config.toml
arch = "transformer"
model = "sound classifier"
dataset = "melodies that start on their tonic, played by one synthesised instrument"
train_examples = 26041
noise_aug = 0.01
time_shift_ms = 50
n_mels = 80
hop_length = 160
input = "log_mel"
spec_augment = true
win_length = 512
targets = ["tonic"]
num_classes = 12
norm = "layernorm"
norm_position = "pre"
hidden_act = "relu"
mlp_ratio = 4
head_dim = 64
fused_qkv = true
bias = "qkv"
qk_norm = false
layer_scale_init = 1.0
parallel_block = false
inner_norm = false
drop_path = 0.1
subsampling = 4
layers = 10
width = 256
positions = "rope"
pooling = "mean"
loss = "cross_entropy"
init = "xavier_uniform"
residual_init = "scaled_by_depth"
optimizer = "adamw"
learning_rate = 0.0013
beta1 = 0.95
beta2 = 0.98
eps = 1e-08
max_grad_norm = 5.0
gradient_centralization = true
max_steps = 10100
batch_size = 384
epochs = 148.9
lr_schedule = "wsd"
decay_fraction = 0.3
final_lr_fraction = 0.1
warmup_steps = 500
weight_decay = 0.2
Rows from block 7 of a small sound classifier, named by matrix and row number. Rows with one number belong to one neuron. Each number is 128 + 32 x the weight over its row's rms, rounded and kept within 0 to 255. All counts start at 0.
After each neuron's rows are labels from the 100 clips, of 14848, where the neuron reaches its highest value: "peak on" is the class under the peak. Only what is clearly more common there than usual is listed. The data: melodies that start on their tonic, played by one synthesised instrument. In brackets: how many of the 100.
# fc1: MLP up (model.blocks.7.mlp.fc1.weight, 1024x256), inputs 0-63
# fc2: MLP down (model.blocks.7.mlp.fc2.weight, 256x1024, transposed), outputs 0-63

fc1.482 [ 79 146  56 133 130 154  96 100 183 119 149 162  90 123  90 118 108 140  49 141 111 115 134 114 108 120 109 115  96 133 138 144 162 132 229 103  94 181 141 118 144 112 109 158 236 106 178 154 107 160 103 106 124 166 132 140 131 140 104 178 117 110 125 126]
fc2.482 [200 155 179 169 117  96 137 169 155 117  93 114 129 142 128 174  82  72 183 161 163 118 160  86 120 169 146 100  77 145  94 103  58 157  93 109 117 135 112 175 172  70  99 141 123 219  30  99 148 103  67 119 141  82  95  65 117 119 109 103  94  86 122 141]
peak on: C5 (48)

fc1.496 [121 153 142 135 104 122 111 165 161 166 141  47 123  69 132  97 116  97 102 176 151 128  76 186  78 209 124 104 104 172 123 137 131  94 191  97 146 153  85 128 141 102 132 104 199 147 143 143  83 138 143 134 133 121 152  75 191 115  94 115 101 129 121 105]
fc2.496 [ 95  74 103  96 109 134 110 141 109  89  93 125 148 161  67 139 105  76 170 151 178 113 121 191 134 169 135 108  95 147  92 185 107 154 170 142 145 139 105 117 164  41 136 130 133 112  76  50 106 149 117 125 117 133 130 139 186 118 137 123  86 118 113 134]
peak on: E4 (31); E3 (28)

fc1.527 [ 92 128 147 151 140 175 134 138 190 161  84 136 154 107  69 123 103 176  84 154 113  83 140 148  60 121  78 140 105 127 209 156 115 165 181 135 118 122 114 121 140 147  69  92 140 122 145 141 110 144 113  99  71 130 154 124 146 126 101 132 130 116  77 141]
fc2.527 [171 163 153 235 110  91 114 161 118 142 137 105 127 113 185 142 134 141 143 119 121  62  75  69 158 133 121 147 136 131 156 156 119 124  78  71 142 168 177 179 125 159 125 116 126 138  94 159 112  99   0 140 116 138  98 131 120 133 151 130 156 127 182 110]
peak on: no note (68)

fc1.266 [120 155 107 120 149  97 169  91 150 106  81  83 145 126  95 101 197 119  90 136  82  99 142 106 117 172 120 106 198 109 141 116 190 132 161 150 133  80  79 128  73 141 148 128 203  71 118 126 141 134 101 185 139 125 191 123 134 143 120 114 147 165 109 174]
fc2.266 [ 86 164 114 163 103  96 139  85 118 130 161 159  95 189 149 151 171 163 159 117  97 114 163  87 131 103 121 140 168  97 166 115 176 134  74 147  91  91 131  41 126 191 114 131 119 150 153 135 178  96  92 163 151  63 161 102  85 158 126 150 165  57 144  97]
peak on: A#4 (35)

fc1.345 [119  96 168 123 129 105 208 106 129 136 116  88 181  59  60 133 155 166 143 145 122 115 128 112  85 127 104 132 120 150 130  92 153 134 137 119 140 108 122 212 118 105 103 136 104 119 141 122  86 115 102 160 140 173 151 147 127 144 107  58 115 184  77 145]
fc2.345 [103 105 131  98 123 129 171 126 121 141 111 131 184  90 144  84  93  70 117 131 149 114 155 118 125 103 118  92 124 166 169 175 103 144 132  97 113 130  70  90 149  98 132 158 152 145 116 112 121 161 119 120 111 171 161 110 184 137 119 145  96 184  88 117]
peak on: A#4 (63)

fc1.71 [135 114 143 136 162 206 156 121 138 111 102 108 111  81  92 139 129 116  80 138  50 117 118 107 152  99  57 137 119 107 122  99  83 158 125 116  71 186 180 211  55  96  69  78  91  80 102 142 123 100 123 109  82 101  78 127  94 137  79 108 146 137 110 185]
fc2.71 [ 72 159  95  75 129 110 137 133 150  88 109  91  74 129  75 144  95  55  97 118 107 160 163 154 151 138  96 119 119  67 108 106  76 164 153 101 139 157  68 139 117 132 135 101 137 112  77 135 179 117 111 112 128  68  91 114  81 135  70 116 152 151 112 180]
peak on: G4 (41)

fc1.630 [104 128 122 132 121 153 118 108 110 183 137 125  98  48 109 112 137 117  91 133 114 137 119 135 105 128  87 134 131 168 165 149 117 138 138 103 174 133 110 185  37 153 154  68 168 113 181 120 126 135 122 121  60 122 143 138 131 142 106 136 144 195 120 118]
fc2.630 [157 144 147 246  98 120 123 143 127 133 136  98 131  83 146 139 124 135 131 129 139  55  86  97 150 118 144 125 134 154 130 147 108 127 120  85 124 183 201 171 131 123 118 112 138 118 112 134  67 116   5 109 101 142 146 123 142  67 145 115 144 169 131 149]
peak on: C#3 (66)

fc1.415 [ 94 126 105 129 115 119 137 127 116 164  91 131 148 131  86  37 108 131  70 142 193 139 136 110 125 148 134 113 124 131 112 110 152 123 163 169 119 166 130 154 141 128 153 123 125 106 154 128  70 141  94 140 128  99 173  91 165 142  85 106 121 174 120 158]
fc2.415 [151 100 162 215 135 131 107 126  72 100 187  97  93  86 194 117 129 106 131 150 151 124  85 113 168 130 126 115 147 120 148 117 106 124  73  88 161 151 180 151  86 148 147  75 148 126  91 128 113  94  47 122 129 142 156 136 176 116 149 116 151 151 146 123]
peak on: B3 (35); B2 (34)

fc1.217 [ 93 194 105 144 137 137 150 121 140 175  48 146 127 101  85 106 105 135 103 173 152 118 141 142  55 172  78  99 112 196 122 128 118 154 186 140 141 160  89 170 120 116 100 117 144 143 121 183 107 148  92 162  99 106 134 111 173 117  53 100 136 128  93 136]
fc2.217 [160 135 170 242 106 118 131 147 111 138 137 100 127  94 180 126 134 140 139 140 151  71 118  83 146 113 133 124 128 143 126 131 116 137  88  80 131 163 202 170 117 144 124 102 127 129  93 138  95 100  14 120 111 140 139 125 138  79 148 103 147 148 136 128]
peak on: E4 (25)

fc1.745 [ 87 203 146 172 128 146 175 145 174 187 126  93 103  39 112 138 121 128  71 121 107 109  82 135 133 115  97 120 121 127 144  67  66 158 143 111  74 177 149 220 140 161  51  65 144 140 140 124 104  81  88 156 101  70 121 111 103 137  61  88 168 155 101 167]
fc2.745 [148 101 168 114 102 108 108 139  81 146 178 112 137 149 155 119 139  98 139 117 192 131 136 126 138 120 170 128 117 172 113 120 113  66  69 114 171 141 122  89 124 104 196 124 140 196 160 106 121 106  79 131 167 189 112 194 161  88 196 125  81 130 184  77]
peak on: G4 (48)

fc1.641 [124 141  80 132 159 142 127 137 153 101 142  60 112 151 130 114 172 148 117 141  71 137 124 168 147 164 147  77 138  99 116 100 155 124 238 134 126 124 149 143 101 161  52 100 172  89 140 136 119 115 133  95 131  78 178 134  94 129 133 141 157 136  84 129]
fc2.641 [102  79 133 112 128 155 120 115 138  89 157 133 135 142 116 147 166 183 130 102  94 148 125 183 134 140 136 125 165  96 124 107 131 126 187 188 110  30 172 131 118 109 126 112  93  99 183  64 127 157 255 159 144 131 125 160 130 142 119 158 136  99 120 128]
peak on: no note (65)

fc1.749 [132 150  96 189 141 168 103  96 118  97  83 139  93  90 128 126 136 134 113 130  97  64 116 129 148 165 102  71 180 129 182 110 133 115 195 149 154 105 165 152 100 129  79 135 174 118 155 108  61 157 125 121 115  70 184 137 143 128 118 163 121 155  77 112]
fc2.749 [197  64 166 135 125  90 112 128 104  72 161 169 123 143 154 155 123 111 173 131 155 166  65  77 179 119 134 176 147 135 116 132 111  96  73 163 142 141 155 139 141  80 153 136  70 187  62 111 162 118  39 152 176 160 109 115 155 169 164 125 128 111 166 131]
peak on: no note (85)

fc1.514 [127 141  94 144 115 132 121  97 103 119 121 136 105 105 114 124 134 137 152 147 104 124 105  92 147 104 159 155 171 158 159 104 177 113 122 122  79 135 159 130 143 158 129  68 108  90 169 117  54 144 103 126 129  85 183  92 181 129 117  75 110 164 119 171]
fc2.514 [ 87 170  45 122 147 135  90 155 102  76 175 136  75 150 107 173 129  76 133 133 148 124 109 133 145 118 158 119 163 145 188 138 113 163 106 146 134 139 109 121  89 160 170  96 120 117 183 128 127 119 142 109  88 120 151 138 118 157 125 129 138 137 128  97]
peak on: B3 (56)

fc1.265 [ 58 126 138 136 117 140 145 106 178 134 105 132 113 120 124 116 116 131  49  97  81 112 154 155 112 138 121 122 113 116 139 130 156 127 228 100 122 159 111 115 138 157 136 114 211  30 132 127  55 149  65 122 124 107 175 154 153  74 125 141 121 145  87 181]
fc2.265 [204 183 167 100  71  91 119 107 166 142 117 157 101 116 122 175  76  98 145  95 169 153 169 106 122  76 155 147  75 147  82  74 154 153  88  82  91 148 133 140 171 114 140 131 133 154  76 119 109 155 141 138 170 180 121 114  98 123  86 126  68 105 179  99]
peak on: C5 (42); C4 (34)

fc1.110 [108 158 109 154 104 109 145 104  94 168 150  77 123  56 144 128 162 136 138 107 124 116 104 159  92 133 139  37 143 178 126 152 128 184 128 104 174 105 110 166  51 125 152  96 152 115 150 127 109 132  92 136  52 114 128 139  89  94 132 148 154 170 135  94]
fc2.110 [137 153 117 143 125 102  74  73  95  95 169 183  97 199  98 170 112 127 142 116 114 115 176 104 139 114 121 161 118  65 156  97  85 101  41 107  80 160 174  72 199 177 130 150 121 131  95 135 170 144 122 131 163 118 125 133  65 169 138 177 112  85 156  77]
peak on: C#3 (69)

fc1.232 [123 128 131 158 123 117 127 137 114 122 133 121 143  91 108  52  95 108 113 135 150 147  89 123 122 173  81 127 131 132 159 100 103 123 165 167 151 135 111 145 141 146 142 140 100 141 136 150 111 166 113 135 114  86 171 121 145 149  75 111 128 202 102 170]
fc2.232 [168 126 176 245 149 118 136 135  90 112 145 105 121  88 165 118 126 149 143 172 164  73  82 104 136 125 101 136 138 127 150 119  99 137  76 114 142 192 203 182 119 155 109 110 104 116  76 141  87  84  34 130 112 137 131 142 132 107 150 116 172 153 131 126]
peak on: B4 (27)

fc1.436 [101 107 147 144 118 143 195 156 141 103 119 112 161  96 116 100 163 130 134 108 120 121 133 183 123 107 128 124 149 108 131  79 184 168 137 160 103  93 170 123  66 146 143  42 111  46 119 152  96 116 113 204 121  91 105 133 115 123 132 101 143 140 118 125]
fc2.436 [169 165 138 129  74  45 156 189 148 170 100  89 162 131 147 113 132 158 162  82  86  98 135 125 122  98 116 138 129 168 107 174 166 137  95 114 137 118 132 113 146 129 129 131 112 128 156 179  89 126  55 100 117 138 128 100 105  79 143 115 177 149 126 108]
peak on: G#4 (35)

fc1.464 [132 125 114 123 124 126 147 152 110 103 105  39 141 107 100  83 171 107 125 144 118  87 136 137 143 150 149 129 162 107 137 113 116 114 176 104 115 114 102 145  93 101 135 107 137 100 157 130  96 121 115 168 134 168 197 137 167 147 151  93 125 207 115 163]
fc2.464 [109 142 124 153 112  91 173  73 122  96 120 159 123 134 140 135 146 159 189 119 129 136 167 140  79  86 156  70 149 111 142  55 147 138 118 182  70  75 118  84 145 153 105 138  83 138 124 115  98 121 140 163 173  93 159  84 103 109 118 119 124  90  99 113]
peak on: A#4 (31)

fc1.536 [114 162  34 129 129 144 151 154 165 114  59 145 127 137 119 128 155 135 123  95 118 123 112 178 133 109 142  65 125 132 128 160 177 189 148 188 134  55 116 121  53 150 116 117 127  87 118 176 124 134 131  88  98 119 122  85 114  69 119 119 187 115 111 123]
fc2.536 [113 116 118  90 112 110 106 136  97 126 182 100 107 166 167  92 153  87 149 121 144 160 164 152 175  88 174 105 121 111  76 152 140  93 101  58 147 133  87  70 117 156 159  83 155 130 111 138 155 133  77 103 168 136 160 115 147 105 165 127 124 164 176 112]
peak on: G#4 (25)

fc1.760 [ 82 117 157 140 118 137 138 118 116 163 129 131 105  52 133 100 155 108  95 118 141 142 130 107 124 129 152  79 175 182 134 125 108 132 126 142 147 129 134 183  29  91 182 102 143 104 205 124  91 137 119 155  79 140 120 169 115 122  89 136 104 206 119 128]
fc2.760 [152 138 177 247 103 112 114 142 118 126 137 110 119  93 170 146 118 131 132 140 150  61 134  58 138 109 136 148 129 139 121 133 126 148  89  75 116 155 208 170 119 132 131  96 125 119  93 137  92 109   3 122 108 146 134 121 137  77 144 111 129 142 140 125]
peak on: C#3 (39)

fc1.556 [143 138 145 126 127 117  98 183 198 118 106  94 126  45 104 109 131 121 118 166 143 117 150 162  49 208  70 138 156 120 184 192 152 111 159 101 163 177  81 123 136 127 126  86 154 137 110 157  81 121 124 152 139 132  97 116 198 148 134 116  97 122 129 102]
fc2.556 [ 90 135 134 111  96 128 146  69 163 159 127 100  70 105  99 139 141 111 113 144 119 134 124 145  79 153 105 120 146  96 117 130 167  84 156 134 154 147  55  84 150 106 113 144 149 178 144  92 132 138 130 189 192  72 122 129 162 134  99 136  95  59 170 116]
peak on: E4 (27); E5 (25)

fc1.524 [115 182  59 134 121 122 104 126 113 137 117 151 129 141 135 101 112 122  92 178 138 110  79 140 105 135 129 103 110 239 132 111 120 159 147 133  84 160  98 119 143 133 137 121 160  94 160 153 112 178 124 111 103 147 178  48 155 108  78 131 129 148  83 133]
fc2.524 [114 151 123  92  68 120 136 123 124 157  66 157 120 139  82 134  85  87 117  75 145 118 183 113 169  77 171 132  86 128 100 124  95 138 124 104  66 154 165 101 166  83 123 138  96 140  79  97 144 166  98 134 125 131 130 105 144  95 100 135 101 128 173 131]
peak on: B4 (41); B3 (26)

fc1.505 [116 163 149 154 130 122 184  97 159 201 123  94 155  83  83  58 149 161  53 121  59  79 131 142  86 115  94 100 160 149 152 103 124 116 148 130  96 109 114 184 119 143 138 140 155 108 146 174 130 147 131 162 143 105 139 103 122 147  24 104 150 180 118 157]
fc2.505 [168 119 181 255 108 123 114 145  98 124 139 112 136  92 180 114 144 159 142 144 148  57 108  75 143 122 126 161 143 119 138 124 115 122  82 107 109 160 227 177 121 142 114 109 107 123  93 137  91  94  19 144 119 146 136 125 155 105 163 115 147 140 140 117]
peak on: A#4 (25)

fc1.371 [151 127 139 133 124 158 200 209 121 117 102 112 161 138 104 118 200 144 158 153 119 120 110 120 154  93 157 151 133 118 134 145 222 106 103 199 124 127 150 160  53 138 103  67  84 128 113 143 153  65 106 185 116 107  88 109 142 100 172  78 143 102 150  59]
fc2.371 [144 169 137 127 127 116 184 151 155 173  98 162 174 229 102 138  95 106 162 132 127 146 135 107 106  86 162 121  54 200 105 114 180 160  93 166  74  91  51  96 173  98 110 164 132 199  98 150 158 128 129 142 165  79 131  95 130 109 105 117 123  81 142 150]
peak on: G#4 (59)

fc1.78 [129 129 130 125 109 117 140 128 123 168 125  81 109  57 123  77 176 119  82 106  97 135 122 149 112 133 112 113 191 153 122 145 180 135 127 159 154 107 110 182   0 143 147 106 133  77 149 131 116 137 131 161  80 162 135 162 110 127 125 120 139 207 126 136]
fc2.78 [127 147 173 248  99 116 127 133 129 137 125 104 104  95 156 167 140 154 139 139 143  70 144  82 148 113 144 138 128 147 128 130 131 144  97  82 101 148 193 179 121 133 116  92 129 121 117 110  84  97   0 124 102 130 120 120 126  52 143 116 131 125 135 124]
peak on: C#3 (65)

fc1.93 [124  92 145 138 111 157 133 133 128 162 155 103 106 131 100 122 205 119  94 108  80 121 110 137 130 126 116 124 186 145 135 116 131  85 131 179 152 122 135 136  42  77 136 134 113 126 234 111 141 104 109 113 123 146 117 128 127 156 126  83 149 165 120 143]
fc2.93 [162 108 134 151  59 113 140 125 103 159  95 134 181 140  93 107 176 136 202 118 148  79 130 109 135 132 162 179  93 131 110 150 166  91 103  98 115 137 132  92 199  92  68 204 100 150 120  78 115 125 116 131 125 179 128 112 149 126 188 109  65 105 138  88]
peak on: F#4 (29)

fc1.693 [110 187 102 137 152 126 152 164 150  90 154  81 133 119 154 104 143 112 123 119 106 146 120 118 149 132 131  70 160 134 130 119 169 149 172 142 132 168 139 133  82 194 106 106 142 114 158 167 103  91 123 110 114  96 179 102 108 109 133 153 184 137 110  82]
fc2.693 [ 87  68 130  83 161 158 152 134 133 131 118 105 159  96 158  85 159 193  88 137  67 172 126 169 102 148 125  93 172 101 130 120 119 128 196 163 124  83 121 184  94 123 132 106 154  75 193 122 124 134 240 154  98  98 127 141 138 131 103 120 155 133  97 147]
peak on: G#4 (49); G#3 (37)

fc1.328 [ 92 148  39 142 134 168  96 145 111 108 134 141 104 131 129 139 126 131 133 126 131  71 143 122 136 126 167  96 158 165 193 140  80 114 145 124 119 166 202 102 144 147  83 138 116 115 145 119  76 124  90 100  89 138 144 135 141 102 141 131 108 131 127  94]
fc2.328 [131 128 191 181 128 151 121 163 122 156 140 136 161 122 152 116  84 101 114 124 131  91 175  91 161  89 130 105  83 151 133 141  52 151  90  58  68 125 152  96 151  94 132 124 137 161  80 115 140 127  60  90 101 156 122  98 147 102 117 152 137 131 110 117]
peak on: A4 (32)

fc1.66 [143 165 160 142  93 130 158  85 149 180 123 169  82  78 140 134  91 120  69 102 101  88 103 128  81  93  14 153 111 119 128  74 121 181 110  69 161 181 148  97 123 143  99 156 121 119 121 169 117 154 110 143 115 168 109 113  52 121  74  87 136 184  97 157]
fc2.66 [150 194  94 121 104 136 136  59 158 160 106 166 127 109  86 146  76 152  94 113 106  95 118 112  92  66  78 152  74 137 147 137 153 162 119 100 125 156 149  83 171 153 122 169 149  74 127 178  76 156 143  74 119 172 121 147  81 109  70 128 106 138 118 127]
peak on: G4 (25)

fc1.717 [155 142 144 126 129  97 100 177 178 114 117  88 129  61 118 115 121 116 121 176 126 123 159 152  56 231  51 143 146 125 165 193 146 123 158  95 173 190  88 119 137 131 132 112 150 137 105 170  95 120 123 127 130 136  96  99 175 137 121 114 101 126 131  85]
fc2.717 [ 97 135 137  99  95 126 149  68 157 161 128 103  67 116 104 140 133  96 112 138 127 142 123 146  80 141 115 114 141 101 105 123 175  91 151 136 157 141  48  78 141 100 126 148 153 182 134  93 139 138 130 187 190  78 136 127 162 128 101 125  92  69 165 126]
peak on: E4 (32); E3 (28)

fc1.51 [120 185  52 153  95  78 115  97 153 193 126 110 100 114 120 140 144 110 133 128  72 113 109 130  80 151 124 123 176 207 114 164 192 113 145 103 165 135  83 111 152 107 124 149 126 145 242 151 126 167 125 107 123 120 135  74 136 132  89 108 111 119 127 108]
fc2.51 [158  67 148 117  83 104  92 135  78  95 130 116 158  96 114  80 160 105 182 113 145 105  93 183 107 154 150 144 158  93  84 117 117  93 131 120 155 112 132  93 117  81 144 128  75 144 106 136 127 150 140 170 162 152  86 106 160 167 187 123  94 140 155 109]
peak on: E4 (25)

fc1.444 [123 151 131 156 113  96 144 138 143 185 103 147 146 126 104 135  97 112  95 141 142 124 146 148  23 185  90 108 101 220 144 107  98 162 127 122 152 131  95 141 136  94 146 152 124 165 140 134 124 107 101 121 124 163 116  84 113 135  32  88 109 140  83 162]
fc2.444 [166 132 139 247 111 141 132 111  99 156 115 134 168  69 164  90 137 159 138 174 153  54  63  51 126 109 136 140 132 168 143 155 140 128 107 105 120 159 166 181 119 118 100 115 151 125 117 153  83 125  69 133 114 123 157 101 179 132 131 117 105 136 156 128]
peak on: E4 (37)

fc1.226 [147 183  81 140 122 129  92 118 107 158 130 140 125 140 138 107 108 133  92 161 121 107  63 130 118 128 131 102 107 225 121 100  94 149 118 142  69 152 136 137 140 132 104 124 120  98 149 163  99 159 137  94  98 125 176  42 154 109  67 120 153 149  85 148]
fc2.226 [102 135 126  98  69 133 144 104 128 161  77 163 120 154  87 124 103 113 107  79 147 115 189 118 172  54 176 148 106 116 107 118  95 133 129 124  38 137 178 105 162  98 118 128  89 113  97  64 140 173 103 150 130 148 145 110 164 105 112 141 109 126 179 138]
peak on: B4 (36); B3 (31)

fc1.323 [148 135 136 134 127 160 196 207 125 118 103 113 169 136 102 112 200 143 164 143 119 119 114 123 153  99 156 155 131 118 138 143 218 103 103 198 121 122 153 160  57 138  95  62  84 126 113 146 152  71 105 185 114 110  86 117 143  96 171  80 144 101 149  60]
fc2.323 [145 167 135 128 127 118 185 149 155 173  99 162 172 231 102 138  99 110 164 133 125 145 132 107 106  87 160 123  55 200 105 117 183 158  92 163  75  91  52  95 173  98 110 165 130 198  99 150 160 129 129 139 165  81 132  94 130 110 109 117 125  82 141 149]
peak on: G#4 (55)

fc1.474 [108 171 133 122 146 114 171 116 130 156  76  82 123  35 128 119 121 105  99 141  53 105 166 133 101 174  86  74 162 157 155 110  87  79 156  99 123 156  67 167 119 115 126 172 186 140 153 150  85 120 108 175 134 142 148 157 142 102 100  98 140 214  79 133]
fc2.474 [130 144 175 253  88 110 119 137 107 126 142 107 119  76 169 137 111 139 125 140 155  80 114  97 122 110 119 132 127 118 128 127 136 157 110  78 139 190 207 163 119 150  97  95 128 124  96 136  86 113  26 136  94 130 126 112 130  87 130 114 130 123 131 113]
peak on: A#4 (52)

fc1.168 [ 90 177 135 181 127 169 200 136 151 168  90  79 100 112 115  94 126 121  58  95 102  76 105 138 126 107 103 101 143 126 137  94 110 116 146 112  97 112 141 146  68 111 149 121 162 123 165 193 130 102  40 197 100  70 110 108 123 163  98  89 162 150 117 147]
fc2.168 [158 163 150 209 109  98 111 132 103 151 128 110  98  88 191 138 121 117 133 138 170  93 120  79 143 120 143 118 154 157 126 120 122 121  86  76 126 156 156 139 124 136 136 121 161 163 105 121  94  95  31 141 147 139 134 108 126  90 146 118 124 138 157  99]
peak on: G4 (40)

fc1.736 [124 167 107 125 154  95 176 111 163 112  93  80 154 122 104 104 224 124  94 121  73 104 111 129 110 174 118 113 199 118 150 134 176 148 151 157 122  87  84 164  75 142 141 124 208  82 116 135 145 106 100 184 126 114 170 115 103 135 123 100 193 155 112 168]
fc2.736 [118 164 111 160 134 118 118 103 111 124 197 140  88 192 186 163 176 165 144 124 109 133 147  69 148 107 116 147 167  99 167 129 170 123  70 122 113  99 154  55 106 215 134 115 138 123 148 145 169  83  83 148 148  71 168 142  91 157 141 148 173  69 170  95]
peak on: A#4 (36)

fc1.698 [135 150  74 138 161 141 199 189 172 113 105 107 140 108  84 128 159 135 139 114 117 103 145 114 140 116 158 132 242 119 148 124 114 121 165 189  94 137 153 179 106 132 126 138  71 123 137 129  82 131 104 204 127 121  91 138 102 125 146  95 131 190 133 163]
fc2.698 [139 144  54 158 112 126 142 114 128  72  99 150 118 140  85 147 151  78 195 119 140  90 112 148 164 157 220  85 151 156 118 135  97  87 160 159  98 162 114 140 149  73  97 194 130 144 148  93  82 147 127 163 153 133  98 104 144 111 188 102  52 128 130 109]
peak on: A4 (43); A3 (34)

fc1.667 [141 144 111 124 138 132 155 177 127 125 172  65 167 141 164  95 136  86 119  96 142 156 103 102 171 129 160  74 133 154 119 133 129 137 143 125 151 134 127 115  95 129 172 115 155 140 145 139 118  82 153  71 136 106 197 116 151 121 153 127 167 163 122 110]
fc2.667 [ 90  64 125  79 174 160 148 143 125 140 136 108 154 108 156  58 148 183  83 130  72 181 104 159 117 149 125  99 165  99 133 111 116 118 186 157 135 101 132 184  93 140 154 103 162  81 197 142 149 121 205 139 108  94 121 146 139 141 110 116 160 136 109 149]
peak on: G#4 (36); G#3 (35)

fc1.316 [128 119 121 156 108 167 127  87 125 201 136 123 108 124 114 146 163 174  74  89  68 111  76 167 126 118  89 103 152 161 123  97 104 118 126 149 146 118 164 159  77  90 122 132 144  92 193 126 149 122 111 116  97 153 100 112  85  83 111  93 185 184  86 178]
fc2.316 [142 129 158 205 102 134 131 149 141 173 127 139 178 131 110 103 153 128 133 147 202  44 148  55 117 126 140 178 109 113 171 132 146  91 106 122 108 135 163  98 170 141 100 161 106 167 122  91  83 105  89 155 145 158 149 149 156 132 168 138  81  96 155 105]
peak on: F#4 (38); F#5 (27)

fc1.666 [131 115 121 142 149 196 154 147 152  98 151 108 142  99 117  85 209 140 136 169 159 125 118 169 127 102 153  90 151 112 152 102 179 135 146 212  99  91 166 155   9 154 133  53 115  94 102 122  83 121 129 198 125  99  91 113 152 132 141 138 126 109 131  95]
fc2.666 [159 119 174 121  37  75 129 140 128 142 118 108 170 178 121 101 157 143 184 125 104 106 176 169  85  91 162 126  97 131  73 132 155 120 111  91 101  51 103  50 167  96 129 117 118 157 125 138 115 166  72 140 183 132 147  86 151 102 161 127 111 122 146 122]
peak on: G#4 (26)

fc1.231 [109 132 139 125 139 159 107  91 214 152  85 140 110  97 132 115 126 129  26 132  71 142 125 139 126 124 139 105 102 150 118 134 145  94 217 111  76 173  96 152 129 100 113  88 212 111 138 137 119 168 129 143 107 117 114 136 171 109  60 156 102 104 135 166]
fc2.231 [145 129 116 101 105 139 102 127 142 117 151 135 132 155  65 151 121  48 124 157 163 109 159 107 164 116 182 124  29 150  87 153 104 143 135  91  92 135 148 153 153  48 147 133 148 144  65  84 115 131  80  62 108 160 105 103 154 107  98 129  72  93 154 120]
peak on: C5 (34); C4 (25)

fc1.169 [133 101 108 160 156 172 105 167 130 121 104 125 108 131 105 136 116 133  90 100 108 130  82 165 125 158 146 104 105 168 124  81  73 108 167 118 112 157 138 155 140  93  98 122 138 115 146 140 144 139 121  83  97 193 136 113 138 126 124  98 124 204  70 161]
fc2.169 [135 177  88 124 112 128 140 122 117 169 136 148 123 125 147 141  90  87 110 114 148 138 100  47 193  63 155 147 125 165 122 130 127 108  91  94 126 198 157 146 127 146 131 139 145 154 154 103 115 124  49 121 120 124 134 171 137 101 111 103  94 157 195 121]
peak on: B4 (25)

fc1.302 [ 85 144 134 158 133 163 170 144 126 152 124  88  99  89 124 132 126 130  72 132  70  91  75 159 116 130  83 105 152 125 135  73  83 144 145 100  89 175 162 155  74 110  57  95 137  97 150 137 117 100 105 168  89  88 123 101  76 161  86  84 178 165  88 166]
fc2.302 [100 169 119  91  74  91 142 105 133 158  99 130 126 149 120 162 128 145 177 106 172 144 152  88 154  94 157 160  83 180 113 153 198 121  74 115 111 162 101  91 201 144 149 125 143 154 133  96  98 113  89 109 161 131 122 155 139  65 122 118  84  74 182  61]
peak on: G4 (70)